From a checkpoint of a small image captioner.
Training: muon at rate 0.0025, 16900 steps, batches of 128.
Rows from block 3 of the text decoder, named by matrix and row number. Rows with one number belong to one attention dimension. Each number is 50 + 10 x the weight over its row's rms, rounded and kept within 0 to 99. All counts start at 0. After the name is the row's rms in percent of the matrix's.
# q: cross-attention query (decoder.blocks.3.cross_attn.q.weight, 320x320), inputs 0-159
# k: cross-attention key (decoder.blocks.3.cross_attn.k.weight, 320x96), inputs 0-95
q.77 103:52 56 47 42 45 47 61 54 44 36 44 48 24 52 46 40 48 61 53 43 49 31 37 55 57 49 53 59 53 59 62 54 55 49 59 76 50 47 66 44 51 48 47 41 41 46 50 52 48 48 45 50 70 75 51 38 50 33 29 36 45 35 45 49 57 38 43 50 37 54 45 54 48 44 38 37 59 46 50 49 53 44 28 56 42 35 42 65 44 64 26 61 52 51 55 60 54 54 61 43 68 56 47 67 29 56 60 48 47 48 49 43 38 49 55 59 44 48 58 39 53 36 49 60 45 29 55 48 46 55 38 50 56 60 51 55 45 35 52 40 34 54 38 41 49 30 67 51 50 57 62 44 53 33 66 41 59 73 51 62
q.78 088:49 40 50 42 59 53 52 31 42 47 42 47 47 44 40 22 49 67 38 60 41 38 61 55 55 31 56 45 44 34 53 42 55 70 43 53 60 52 50 43 54 57 46 62 54 40 56 30 46 44 45 52 46 49 48 47 52 43 56 51 59 65 49 41 45 68 58 53 44 53 49 56 44 40 48 58 58 57 74 55 49 50 34 41 41 48 47 44 36 49 51 59 46 57 47 41 55 47 45 61 43 54 45 58 67 55 43 47 56 33 41 58 47 46 53 62 58 37 63 51 46 60 51 40 43 32 55 49 56 44 26 33 54 48 36 53 59 36 47 67 25 49 58 39 47 46 43 36 36 54 50 52 33 54 63 58 40 48 59 57
q.79 086:47 52 49 40 44 48 68 53 55 52 54 50 64 62 46 39 52 41 51 52 49 57 47 34 46 43 71 52 77 55 57 55 31 55 54 44 47 34 51 38 21 58 43 55 56 57 52 47 51 56 50 48 47 71 45 45 43 36 51 52 46 42 47 57 48 49 47 40 65 49 54 69 41 41 64 55 36 48 58 31 76 56 60 40 51 57 45 32 44 28 77 53 55 50 51 41 56 55 62 53 43 45 37 53 61 52 58 40 65 62 32 62 62 49 59 56 57 43 54 49 52 57 53 37 51 67 58 40 56 56 49 35 53 42 33 45 39 66 52 55 40 39 44 49 35 51 59 44 44 60 38 47 58 69 57 52 44 57 46 57
q.80 109:55 61 53 47 46 51 50 51 28 33 45 41 51 46 43 20 44 54 43 50 42 18 63 42 48 39 57 57 54 47 51 46 56 57 56 72 47 51 57 50 67 59 41 56 34 48 52 41 50 39 53 60 32 64 52 39 53 34 49 48 35 46 50 52 62 50 47 57 31 53 42 58 58 41 47 39 40 62 57 56 55 57 42 61 25 45 39 62 56 44 42 63 57 62 39 43 35 61 57 32 67 60 55 55 36 50 58 56 57 51 35 51 31 57 52 46 49 35 61 41 43 53 31 60 38 44 38 51 60 44 37 36 60 36 44 52 45 28 48 57 40 43 38 51 38 25 54 51 58 55 45 59 66 61 53 46 30 51 49 68
q.81 114:60 69 44 48 49 48 41 34 25 53 44 31 35 40 58 53 35 44 40 31 39 33 50 48 58 46 54 56 51 47 54 47 51 42 47 55 43 51 40 57 52 55 59 37 53 53 40 37 65 58 56 74 41 58 41 51 40 43 52 39 47 36 62 61 50 51 31 40 62 54 45 59 54 38 51 64 52 47 49 50 61 43 53 51 49 54 30 38 39 40 59 44 41 47 38 37 46 50 57 45 70 60 46 52 69 49 39 44 52 35 57 55 57 51 45 54 44 42 44 65 62 53 55 53 43 50 48 39 54 62 55 45 61 33 40 54 38 52 54 52 42 31 60 50 41 55 49 60 32 49 49 47 44 52 42 42 38 43 45 55
q.82 104:60 41 63 76 57 48 27 55 53 53 38 46 44 46 51 49 53 62 50 44 41 50 45 63 58 46 35 49 45 39 48 48 55 52 39 45 58 70 48 64 70 50 68 61 51 37 35 51 63 53 60 43 51 45 52 55 45 46 51 44 55 65 65 50 49 48 40 62 51 58 28 30 52 44 53 52 62 75 40 67 58 63 36 48 44 36 46 46 36 28 44 56 37 53 39 35 40 33 52 34 36 52 64 57 53 55 56 53 47 28 55 45 47 45 31 60 59 53 51 62 41 54 44 50 56 43 45 48 46 49 59 43 53 49 59 54 41 51 41 55 55 44 63 32 45 45 40 51 49 47 36 52 39 49 53 59 42 38 60 40
q.83 089:37 53 49 43 42 57 33 50 31 51 53 49 56 50 56 33 48 54 61 37 34 39 54 53 44 38 60 63 38 43 48 38 30 50 46 50 64 57 43 50 38 57 54 44 46 58 51 50 39 61 27 56 43 50 58 54 58 40 48 65 36 44 41 42 58 46 38 47 40 61 55 60 65 32 57 51 55 55 41 61 73 47 48 66 39 50 54 53 51 46 38 62 33 53 32 50 24 37 41 50 59 45 36 29 47 55 33 59 50 38 39 43 53 50 44 42 37 46 69 41 50 54 47 52 42 49 45 61 52 53 54 60 45 49 47 48 61 52 47 68 55 42 55 30 44 46 55 40 40 49 46 55 36 57 46 51 46 55 44 65
q.84 107:42 38 39 50 48 45 46 59 55 66 57 63 37 51 64 83 48 40 71 45 51 60 38 47 45 60 37 45 44 63 68 46 45 40 69 54 41 24 45 33 35 41 63 42 44 57 56 48 46 51 26 52 51 44 50 42 52 45 54 47 46 32 54 55 34 35 39 46 44 48 49 58 55 40 51 59 72 43 36 63 70 42 47 53 62 55 48 74 38 60 38 45 36 57 41 60 36 55 46 38 67 47 25 58 49 47 32 64 45 43 68 45 61 42 50 58 39 48 48 38 55 53 58 49 40 38 50 64 59 56 62 65 34 67 45 41 68 66 55 52 49 46 63 29 29 67 46 41 43 49 58 53 50 43 52 58 64 51 46 53
q.85 114:58 56 33 51 47 60 65 41 53 57 46 41 60 43 35 58 48 54 29 43 29 63 50 37 40 51 45 46 40 58 60 62 64 46 54 50 64 43 53 35 49 63 40 58 66 53 46 54 49 61 39 40 48 54 34 49 40 72 51 56 48 51 41 54 39 50 49 55 49 68 53 63 57 47 67 46 61 42 40 48 61 49 43 64 60 36 63 63 63 62 62 50 46 60 36 57 49 45 49 47 48 63 29 38 54 51 44 54 48 45 47 58 49 51 43 45 56 51 49 03 48 58 60 47 35 47 50 53 50 56 37 52 58 54 57 51 59 40 41 49 30 54 53 42 44 59 45 52 47 60 53 54 35 59 47 64 49 41 47 62
q.86 123:49 39 58 55 56 64 48 49 45 54 42 36 48 54 60 42 52 46 58 55 53 61 60 66 58 53 38 55 49 22 27 48 51 62 33 55 36 70 53 66 62 41 59 33 49 40 37 47 54 35 67 40 43 42 76 47 55 46 56 38 37 51 50 52 43 52 47 44 75 52 33 50 51 40 38 39 54 59 55 43 44 58 53 37 42 62 56 41 47 42 55 62 48 59 69 38 59 40 54 54 48 38 70 58 53 61 45 52 65 64 53 45 41 38 47 48 58 54 50 77 58 44 56 44 62 62 52 43 52 53 50 44 46 41 64 36 45 54 53 45 63 63 54 48 45 36 43 45 59 41 41 45 63 44 57 45 39 56 55 39
q.87 090:54 64 72 49 57 54 63 49 36 40 55 49 54 52 43 22 43 56 54 53 46 62 49 42 61 42 60 56 66 30 50 57 54 65 52 59 54 57 54 52 51 62 47 52 44 41 47 51 49 45 42 52 43 52 43 58 56 47 51 58 53 69 44 42 71 65 48 31 50 50 40 52 35 43 57 45 26 50 60 55 45 61 43 47 45 55 47 23 46 44 72 48 55 37 42 39 64 52 51 51 41 45 45 42 47 40 56 48 63 58 27 56 54 59 63 51 64 34 60 62 60 36 56 47 60 58 42 36 45 44 49 45 40 42 40 49 37 43 42 54 27 40 51 54 56 31 72 41 56 60 37 51 40 59 57 57 40 52 53 40
q.88 119:51 38 48 61 55 57 50 38 64 47 40 49 58 37 53 45 68 52 54 71 61 45 49 51 48 35 40 39 30 58 46 56 63 55 58 40 60 55 58 50 56 40 51 60 48 55 55 54 53 52 56 46 50 56 59 48 47 51 48 51 50 65 49 38 50 64 58 64 20 72 59 57 56 41 49 49 53 54 46 60 59 64 44 37 61 45 45 45 57 60 36 39 74 52 49 48 55 36 55 61 38 61 54 57 45 49 48 60 41 49 52 55 45 51 65 41 53 54 42 48 43 54 57 48 59 23 64 68 54 29 47 38 44 54 60 54 54 42 48 56 50 59 47 49 49 29 44 67 42 53 63 45 52 26 44 70 42 45 55 55
q.89 126:47 46 54 35 57 44 40 55 63 47 44 66 32 63 47 32 61 55 78 58 60 51 49 75 55 68 62 55 50 41 39 36 27 53 44 50 62 59 45 58 38 42 60 45 36 44 49 48 37 41 45 49 51 38 62 47 55 48 64 48 47 44 52 36 65 33 36 42 32 36 41 54 45 44 38 54 46 62 45 56 39 53 45 48 47 66 59 41 42 48 36 44 54 53 61 54 34 52 44 52 53 49 53 48 39 36 49 52 60 49 51 50 46 51 46 48 64 46 59 76 57 38 58 51 49 47 55 38 28 51 67 54 36 48 53 57 49 51 49 54 65 42 47 42 44 34 67 34 57 48 39 52 40 55 68 59 52 57 52 38
q.90 102:52 61 55 52 56 35 58 31 53 35 37 39 37 35 54 51 38 45 46 25 42 27 50 47 62 47 64 50 63 44 57 60 55 61 39 54 44 50 40 54 48 60 47 57 62 53 51 65 48 54 63 61 49 69 30 46 49 42 45 36 68 40 50 66 53 42 76 54 48 48 54 39 56 45 44 50 46 46 42 43 29 41 31 45 56 35 50 44 40 47 50 51 62 43 57 29 49 56 69 54 48 53 56 55 61 60 48 33 61 53 43 70 55 63 64 57 55 35 57 38 28 70 56 33 43 49 30 56 43 62 43 36 67 46 43 51 55 42 52 45 55 48 34 68 61 56 42 50 30 53 54 45 66 42 37 38 53 39 54 37
q.91 091:47 38 53 27 37 63 49 55 47 69 47 66 44 64 56 44 45 64 74 58 54 68 53 67 61 66 42 66 53 48 50 48 42 47 40 51 47 46 45 31 43 41 51 26 54 50 58 37 44 54 29 53 58 38 56 62 44 47 60 59 51 49 52 33 47 45 43 41 54 55 60 64 47 45 34 67 50 39 51 70 39 28 54 57 53 48 52 52 57 65 43 62 51 47 67 55 56 45 40 46 60 45 48 35 43 39 47 68 49 42 58 40 61 31 51 56 49 50 57 56 57 47 59 42 51 41 51 56 41 69 60 70 50 49 45 37 43 55 41 69 52 46 48 37 58 49 60 50 58 51 59 37 38 38 56 51 57 64 59 41
q.92 121:70 42 47 47 51 47 47 50 53 56 57 47 55 40 52 67 41 43 22 54 56 61 33 49 61 53 32 40 44 48 50 40 55 34 54 43 57 53 68 64 45 49 49 66 58 52 44 39 69 62 48 44 59 39 43 57 44 56 47 41 38 68 62 47 26 72 50 49 77 58 44 29 28 47 70 45 67 51 47 40 55 56 58 43 51 42 47 42 45 61 62 40 40 43 34 60 55 59 43 52 53 53 64 49 56 43 50 48 46 40 59 45 52 33 39 59 41 84 31 46 64 35 35 68 50 49 56 48 62 44 65 51 63 53 51 50 44 50 43 40 46 47 69 54 51 72 42 63 59 48 51 39 23 46 43 51 46 39 52 47
q.93 102:44 35 51 51 51 44 64 63 58 39 45 43 56 52 37 60 33 35 69 51 43 46 44 36 40 58 55 46 63 62 54 22 44 46 52 70 60 37 43 51 30 56 31 55 51 44 60 51 49 64 45 50 59 45 54 62 47 41 56 52 43 52 35 55 51 52 60 53 51 31 64 48 64 76 56 42 40 48 47 43 40 37 46 58 34 43 55 50 55 59 57 54 53 48 42 64 42 58 36 46 57 45 50 45 56 44 48 64 50 63 38 50 55 42 43 47 51 60 35 40 49 68 43 45 40 69 47 46 47 49 53 54 52 57 53 45 65 57 52 46 69 64 27 64 62 89 52 47 61 38 43 62 59 49 47 42 62 41 53 52
q.94 117:47 38 68 46 59 29 55 45 59 35 46 55 61 59 46 36 53 53 71 64 47 26 58 48 47 32 62 41 61 47 58 41 43 52 53 57 70 51 48 49 42 52 35 66 43 45 66 62 49 61 54 45 43 64 53 59 50 35 46 44 44 54 44 39 63 51 66 61 20 52 57 46 47 52 54 54 22 72 68 56 56 53 41 49 30 47 44 36 35 52 40 56 75 55 43 47 39 51 51 57 70 65 79 52 44 52 54 53 43 38 34 72 52 53 47 54 53 46 50 50 32 64 43 45 52 38 40 57 48 30 43 50 43 62 49 51 63 49 47 64 43 45 38 52 53 44 60 45 47 55 46 35 57 51 49 60 55 43 49 44
q.95 100:49 41 40 46 63 34 43 56 54 46 55 51 58 56 47 67 38 54 43 43 38 54 52 32 45 36 51 37 47 49 71 41 47 68 36 26 42 43 53 33 46 49 54 72 54 56 55 55 36 62 50 44 51 72 27 51 41 36 48 48 52 58 41 49 35 42 42 46 64 39 55 40 40 57 59 51 70 55 43 43 47 26 68 54 46 43 44 65 47 58 62 61 37 53 48 43 64 63 61 48 48 46 34 58 68 51 63 31 51 35 46 39 75 35 45 63 56 51 51 35 42 49 61 34 49 37 56 52 49 49 52 48 48 48 31 35 69 53 44 54 37 55 52 62 45 64 45 48 35 62 41 38 45 50 47 41 67 41 49 61
q.96 089:41 27 50 47 52 44 43 49 73 47 61 53 50 52 52 40 34 46 47 44 51 57 51 56 44 60 31 49 29 61 46 57 49 47 27 50 64 68 67 42 55 57 52 60 48 59 35 51 27 72 24 57 62 58 44 62 52 43 49 53 62 54 48 52 43 50 44 51 53 41 50 49 52 62 51 40 54 56 43 56 52 46 51 54 60 41 52 62 45 66 54 52 45 59 42 33 50 43 47 50 34 49 52 46 69 43 63 42 48 58 69 31 67 44 42 56 64 52 53 39 38 50 55 30 45 61 44 67 61 57 59 52 56 53 49 31 62 53 36 51 56 56 55 52 44 64 70 40 73 67 43 62 44 45 38 40 66 62 47 47
q.97 086:54 62 43 55 38 30 30 39 19 36 37 49 38 61 38 47 49 66 28 56 57 37 59 55 44 29 42 64 82 45 43 59 60 54 58 53 44 34 48 57 47 57 25 43 46 43 56 59 63 45 57 48 43 51 57 46 52 46 44 55 38 49 56 51 64 41 48 53 41 52 55 43 34 30 49 47 50 43 49 55 56 67 44 45 31 65 56 34 50 46 52 44 49 54 49 69 69 52 45 66 58 36 50 31 50 50 24 45 56 61 47 64 41 56 53 28 41 48 37 67 60 49 58 47 59 44 36 43 48 36 53 58 57 33 39 63 37 60 61 35 49 45 50 48 43 52 38 60 54 51 35 39 47 64 55 46 47 51 53 47
q.98 057:53 75 41 66 52 45 50 51 29 38 44 47 38 48 36 45 49 47 32 50 58 42 47 48 57 52 48 55 55 57 32 61 54 52 62 48 50 51 35 48 58 44 32 43 51 46 45 51 56 36 56 56 48 55 52 36 58 55 38 52 46 40 57 69 58 43 41 39 52 53 53 44 49 30 62 56 55 51 39 33 57 58 43 52 57 48 58 36 56 47 51 32 65 66 45 41 54 21 54 65 44 49 45 49 53 45 39 50 55 39 42 51 51 60 39 32 41 47 46 40 61 48 43 49 59 60 31 53 38 52 34 50 59 46 35 45 44 44 59 38 37 35 58 50 52 52 44 71 34 59 48 39 53 57 55 51 46 42 50 58
q.99 090:56 33 34 46 33 20 31 36 58 53 64 58 49 57 40 32 34 45 36 50 57 46 60 58 39 51 53 51 45 57 47 50 57 56 52 43 51 58 51 37 65 53 45 61 39 52 48 54 31 55 33 37 42 58 54 71 49 33 50 53 42 70 45 41 56 50 32 53 55 52 44 43 45 49 55 33 51 46 37 46 54 48 56 46 55 54 52 46 47 56 61 56 35 46 43 36 58 45 41 54 37 46 38 39 78 32 67 28 44 60 64 47 57 48 49 47 57 60 50 64 31 31 50 21 53 53 45 55 59 43 57 53 39 41 38 44 72 51 48 51 58 64 58 47 28 57 62 41 71 51 37 50 54 58 52 38 70 63 52 34
q.100 089:57 54 30 48 75 54 51 40 59 57 54 54 46 42 46 40 38 41 33 44 47 43 55 59 50 51 58 45 35 59 34 47 55 51 42 37 65 47 55 33 55 54 56 49 48 57 39 51 31 48 34 54 51 60 29 47 46 49 45 38 52 36 47 58 61 32 19 58 51 62 59 48 59 47 56 34 39 64 44 30 49 36 52 54 62 54 52 50 55 46 56 51 56 60 44 37 45 41 55 56 46 58 47 57 66 38 61 37 54 37 39 45 66 59 45 52 61 47 51 22 49 50 54 40 39 59 44 70 64 61 37 58 52 48 32 33 49 36 30 47 47 48 56 56 36 50 59 35 51 70 27 45 47 37 50 48 61 57 52 49
q.101 057:51 62 61 58 43 63 60 46 40 46 34 54 33 54 53 58 66 71 52 58 37 57 55 35 45 49 39 51 57 61 44 54 51 52 48 53 27 55 45 64 45 63 34 42 74 55 54 57 57 43 61 59 56 45 53 42 53 49 62 65 34 40 52 43 52 46 63 44 54 55 56 52 60 54 47 64 43 52 58 52 39 53 45 49 52 56 53 59 63 48 40 56 58 43 58 61 52 54 44 47 59 61 68 43 24 70 35 58 53 51 38 51 34 47 65 46 29 34 47 65 66 46 49 71 43 34 49 45 26 44 48 45 55 60 59 69 40 55 56 48 51 49 37 42 56 38 33 51 39 38 45 56 50 50 44 50 29 48 52 65
q.102 060:54 31 59 42 34 41 46 25 33 42 49 38 45 65 58 46 43 60 45 51 43 41 60 68 52 55 36 51 47 49 43 53 56 45 58 62 45 45 61 62 53 50 38 45 43 47 62 52 48 49 48 43 43 37 71 54 49 48 57 48 54 61 45 50 71 56 50 45 27 41 45 51 39 23 34 57 52 32 69 62 38 71 50 52 45 47 64 51 56 33 34 47 66 73 55 60 61 32 68 36 50 42 47 40 36 46 28 55 44 27 67 53 41 57 52 26 58 49 42 71 43 42 58 47 60 61 42 49 56 43 49 48 52 30 53 49 35 50 50 47 46 33 42 32 44 52 46 48 43 47 51 41 42 47 62 42 34 56 42 57
q.103 062:56 71 18 65 68 69 63 47 65 55 61 49 56 27 28 42 62 44 40 50 46 56 45 42 46 42 59 44 65 46 45 38 47 44 49 44 56 59 28 54 52 56 62 56 49 44 44 50 39 51 44 46 46 49 36 49 47 50 44 49 58 31 38 58 58 44 49 46 47 54 62 60 53 54 60 49 45 70 45 49 62 37 47 52 56 55 52 52 54 49 57 56 48 44 50 33 24 47 65 50 54 53 53 67 72 52 72 36 63 53 19 36 62 49 48 61 42 61 54 19 54 51 63 51 51 52 49 67 62 49 46 29 55 53 57 40 45 30 40 70 45 46 45 60 46 45 52 48 44 56 46 41 62 52 48 48 69 32 64 52
k.77 108:60 54 50 54 42 29 47 56 59 46 55 54 36 48 68 50 33 51 41 48 40 50 47 39 56 59 47 38 38 50 44 75 66 43 57 32 62 41 18 38 58 45 49 68 52 56 48 39 44 58 48 74 47 69 53 34 51 49 57 49 37 39 28 52 62 55 57 47 49 64 61 43 35 48 55 60 45 44 51 48 32 41 51 58 48 40 40 49 46 51 54 53 44 47 52 50
k.78 088:54 45 54 47 57 41 66 45 45 59 54 48 56 34 49 51 62 60 51 54 62 46 50 54 44 70 56 51 63 44 58 63 41 50 45 47 48 54 56 46 42 55 49 48 44 47 48 40 46 53 52 56 59 50 58 50 38 40 44 58 46 56 64 50 28 48 37 73 40 57 42 23 59 71 44 26 54 41 58 44 55 55 49 60 42 32 38 33 56 36 41 65 44 59 19 53
k.79 076:45 70 52 59 40 39 45 37 27 45 48 57 46 21 46 49 69 43 62 28 59 52 31 39 62 49 58 43 63 53 54 52 64 37 47 60 50 49 40 59 56 25 49 44 50 50 61 53 45 53 43 53 40 53 64 45 39 46 53 58 52 44 58 39 44 63 46 55 55 63 54 40 59 49 49 40 42 39 41 67 40 52 46 61 57 72 39 65 63 45 61 49 54 62 46 45
k.80 115:84 47 43 56 55 33 47 34 41 53 44 57 48 37 54 42 40 56 45 50 36 44 48 42 58 61 43 39 35 42 25 77 54 56 52 37 61 38 23 37 62 42 52 50 62 40 53 49 43 57 40 64 54 47 55 35 51 47 54 38 46 44 48 47 46 58 49 52 37 49 30 53 59 33 63 49 54 48 61 48 55 48 60 50 60 45 46 51 43 36 52 54 48 39 47 45
k.81 108:39 56 54 49 46 58 62 32 42 41 38 57 73 32 54 35 44 46 56 38 54 53 62 49 68 54 51 28 44 52 37 52 69 51 26 38 50 48 39 56 47 32 46 58 48 64 56 44 37 41 44 51 44 46 61 42 51 44 61 63 62 45 38 53 43 54 52 43 43 55 58 43 26 42 71 38 52 62 53 53 45 53 49 59 61 50 33 71 40 56 54 46 53 56 47 51
k.82 123:59 26 46 36 65 58 60 54 46 46 57 44 63 47 53 57 67 52 53 49 57 48 58 63 57 61 47 58 63 66 45 37 30 60 48 54 54 65 68 48 39 71 65 49 57 52 45 53 46 45 44 25 57 41 48 61 47 51 55 57 35 57 51 60 41 51 43 53 40 50 39 56 46 56 34 35 52 73 64 48 66 57 50 48 35 52 65 44 53 50 45 53 55 53 26 53
k.83 096:53 40 39 47 57 45 51 12 30 57 53 52 52 54 39 60 48 71 47 57 42 35 42 59 47 46 49 49 61 50 43 52 35 50 31 44 58 33 50 57 59 44 50 46 56 31 62 63 39 58 49 45 58 49 53 50 42 33 45 41 60 57 55 46 33 58 65 68 35 57 57 56 48 50 67 68 52 51 57 61 64 44 45 52 67 52 51 46 38 33 50 47 57 43 49 51
k.84 094:19 60 51 58 42 53 53 38 42 38 58 50 63 62 54 59 30 44 45 56 43 47 54 50 45 31 54 55 44 54 51 36 49 45 35 48 35 37 48 74 51 44 55 64 34 57 62 51 56 40 48 62 54 59 42 47 45 49 57 63 57 55 46 43 55 42 52 58 65 48 71 66 38 48 51 42 40 57 43 61 21 51 32 48 61 45 47 54 52 43 57 45 47 47 72 56
k.85 088:30 43 45 44 58 50 54 49 49 64 43 56 50 28 45 60 56 65 43 60 52 42 51 64 45 43 46 75 49 33 80 60 35 35 56 52 47 50 44 50 52 42 46 57 45 40 38 57 43 64 48 46 52 75 56 45 46 58 50 40 47 64 60 55 40 60 56 56 50 59 57 42 85 51 55 52 46 54 46 51 37 59 62 54 45 59 49 41 60 33 54 54 52 54 39 44
k.86 112:51 62 50 44 57 56 47 39 50 31 54 48 56 66 61 55 63 51 53 52 46 51 60 38 55 40 52 60 54 51 44 45 49 63 36 53 37 55 60 31 37 60 70 46 54 68 59 53 49 26 43 31 50 36 48 69 64 35 53 63 50 50 31 41 58 34 35 47 43 51 51 57 35 55 39 36 60 41 56 56 52 47 57 65 38 68 61 47 53 55 45 60 66 41 50 62
k.87 095:70 31 53 53 59 46 62 40 41 58 41 56 50 20 52 51 60 46 67 31 64 57 35 48 47 54 53 45 77 57 49 48 63 47 43 63 51 65 41 47 61 36 46 45 54 40 49 48 41 64 47 39 56 51 59 51 44 33 55 57 38 45 58 55 36 65 54 48 49 52 38 28 57 58 45 53 54 35 44 48 72 56 48 52 35 65 47 52 48 54 46 53 52 58 32 45
k.88 125:43 35 61 33 42 35 65 58 55 51 53 31 35 65 54 34 38 40 50 66 45 46 58 57 43 76 47 60 44 48 66 54 31 55 64 37 40 45 57 44 44 50 55 72 52 61 46 41 45 48 66 55 59 57 39 57 59 46 32 51 50 52 51 60 48 48 73 42 59 59 47 46 50 65 49 39 48 52 40 46 42 44 66 58 51 40 56 36 62 59 45 55 44 61 42 58
k.89 116:48 45 63 61 55 51 48 37 42 50 65 59 44 50 63 72 65 54 66 41 44 49 46 54 42 43 43 56 65 53 45 46 56 59 50 53 48 53 42 47 52 60 53 55 44 44 70 50 42 39 49 42 62 50 48 54 51 35 44 55 48 56 32 45 42 56 64 56 40 59 67 46 28 36 34 61 64 37 52 62 48 38 29 55 40 46 85 41 34 59 47 60 61 53 53 50
k.90 097:59 58 66 49 32 59 51 60 57 57 58 50 76 56 44 45 64 35 48 48 61 65 47 41 67 54 61 50 57 48 63 53 50 57 61 42 55 76 50 40 41 56 26 43 53 54 42 50 63 41 39 46 52 56 50 49 61 70 44 44 55 44 63 60 38 47 59 40 47 52 49 41 49 45 51 37 45 71 50 49 40 76 66 49 49 44 41 66 54 50 61 46 41 46 40 62
k.91 079:30 65 58 52 52 35 49 35 42 43 67 60 31 52 39 56 52 56 44 49 63 36 50 49 54 47 56 42 67 54 49 52 51 44 37 53 57 37 41 54 49 42 38 44 35 52 55 41 50 55 51 59 55 44 68 60 28 50 48 66 44 49 47 38 51 55 61 77 62 62 61 40 47 66 64 57 62 34 51 62 39 52 32 49 37 47 45 50 43 33 43 60 49 61 65 59
k.92 129:30 36 43 36 53 62 52 79 63 50 36 43 41 37 45 32 57 50 43 38 50 53 57 69 32 47 45 45 52 52 47 29 47 30 46 56 45 46 72 57 41 37 60 44 42 65 38 31 47 49 59 59 45 48 41 48 51 55 66 68 52 41 49 53 61 47 38 47 54 40 45 44 38 65 52 44 35 58 64 40 56 39 46 53 44 56 44 46 58 56 50 47 45 61 48 44
k.93 107:63 67 39 48 56 61 35 63 57 46 62 53 50 63 43 53 45 46 39 63 31 54 44 38 45 41 54 67 47 40 35 50 46 38 47 58 61 28 61 44 52 50 49 35 60 47 43 55 68 51 37 55 42 47 41 41 49 58 53 36 63 52 49 48 48 41 40 47 43 44 51 76 58 30 54 73 49 60 56 47 50 43 51 45 60 46 43 54 41 55 63 41 51 34 78 49
k.94 120:71 40 54 53 34 34 52 40 44 58 59 44 40 54 43 45 54 54 57 43 34 56 28 55 62 70 49 66 52 47 43 55 47 49 67 43 46 35 56 40 39 47 55 52 60 36 43 42 56 57 57 60 48 52 41 34 53 49 47 34 57 52 63 48 30 47 75 38 53 53 24 49 48 53 76 53 51 65 65 56 48 44 62 52 64 44 47 45 43 49 54 54 49 48 51 35
k.95 101:32 53 56 47 55 59 50 41 46 49 44 68 52 25 29 36 54 40 52 43 54 43 60 52 56 47 59 54 44 42 65 53 46 35 35 55 39 75 46 65 34 45 43 50 53 46 56 48 51 44 42 65 53 60 52 43 56 56 59 53 44 40 47 52 49 54 35 47 58 46 61 48 52 37 51 29 37 68 50 58 34 58 46 53 68 65 26 60 55 41 58 46 37 65 52 40
k.96 097:63 51 45 60 41 39 46 63 51 54 65 65 60 42 56 53 49 55 48 50 43 67 04 39 63 45 42 47 48 48 47 50 45 47 43 66 60 61 57 56 37 56 51 62 53 43 59 36 51 40 54 62 58 39 37 48 49 53 51 53 39 16 41 50 42 46 45 46 53 45 64 45 48 62 54 48 56 60 27 48 36 49 44 51 51 36 45 47 42 55 39 46 44 58 44 48
k.97 088:54 54 54 36 70 41 58 48 61 64 51 58 47 64 50 45 66 43 57 58 45 33 82 58 51 43 39 49 47 42 50 44 45 35 54 35 42 46 41 40 38 54 52 78 59 48 46 46 42 44 36 47 48 60 50 56 62 43 55 47 46 62 47 34 44 62 53 46 49 40 50 63 50 53 42 45 53 46 74 46 47 48 56 33 45 62 43 78 48 45 57 56 62 57 44 35
k.98 060:59 52 54 51 49 46 53 56 61 59 51 66 49 50 47 45 67 37 55 53 60 39 57 74 53 39 49 41 49 50 44 43 51 40 51 48 49 56 25 33 31 44 40 66 38 33 57 28 50 62 51 60 60 38 44 54 64 43 45 57 45 74 54 45 41 72 37 52 50 49 47 48 26 62 63 38 70 53 51 50 52 55 61 39 48 48 55 60 39 44 48 42 53 49 35 46
k.99 102:52 48 49 58 42 39 52 34 59 51 49 52 41 50 43 37 50 41 61 57 62 56 37 52 48 34 42 41 45 47 45 27 42 48 48 58 48 58 56 42 28 44 44 78 54 44 61 42 52 35 53 52 59 37 61 53 56 46 68 49 38 19 45 39 46 51 45 43 52 50 58 67 50 63 35 48 52 58 49 54 37 62 34 38 42 45 44 79 42 43 52 56 58 53 38 42
k.100 077:53 51 57 54 40 58 49 42 57 30 49 54 60 50 61 43 53 37 57 47 67 55 42 65 52 41 48 32 46 58 46 43 62 37 58 55 46 57 43 35 48 46 50 60 45 53 61 28 61 43 46 48 52 34 37 50 63 43 29 63 35 27 52 52 42 55 43 32 62 60 54 53 32 53 41 43 48 52 49 67 49 58 40 45 35 66 51 66 50 35 70 34 38 46 43 45
k.101 069:42 46 64 35 82 58 53 55 42 45 53 37 56 57 73 56 37 56 45 51 33 40 69 52 46 54 57 68 53 55 62 53 48 47 49 41 59 44 42 59 68 58 48 32 53 57 35 53 45 54 55 57 34 56 50 44 54 64 42 32 69 67 44 46 48 49 53 61 52 40 32 44 60 46 54 57 40 36 53 39 48 39 52 64 57 52 65 45 58 47 47 42 56 55 66 39
k.102 069:58 56 56 40 60 49 48 65 67 70 31 40 50 47 52 43 53 49 58 55 72 41 35 37 42 31 42 51 65 57 40 51 34 41 48 56 58 55 41 41 49 32 37 62 44 26 50 52 55 56 42 62 59 48 73 54 51 38 38 55 46 55 55 45 37 62 49 54 51 45 55 63 44 50 46 44 50 51 51 36 47 58 38 24 37 46 44 55 35 44 60 50 60 64 47 45
k.103 054:46 69 43 62 25 48 43 35 34 40 65 60 54 34 42 38 49 57 52 48 68 58 47 66 58 58 55 53 48 50 49 37 54 49 54 62 46 54 60 60 56 39 61 41 49 62 59 36 52 56 63 44 47 26 54 53 47 53 61 57 47 35 51 68 56 61 45 65 40 69 59 40 31 57 57 45 60 56 65 59 55 49 42 46 38 53 67 42 54 52 50 50 50 29 50 48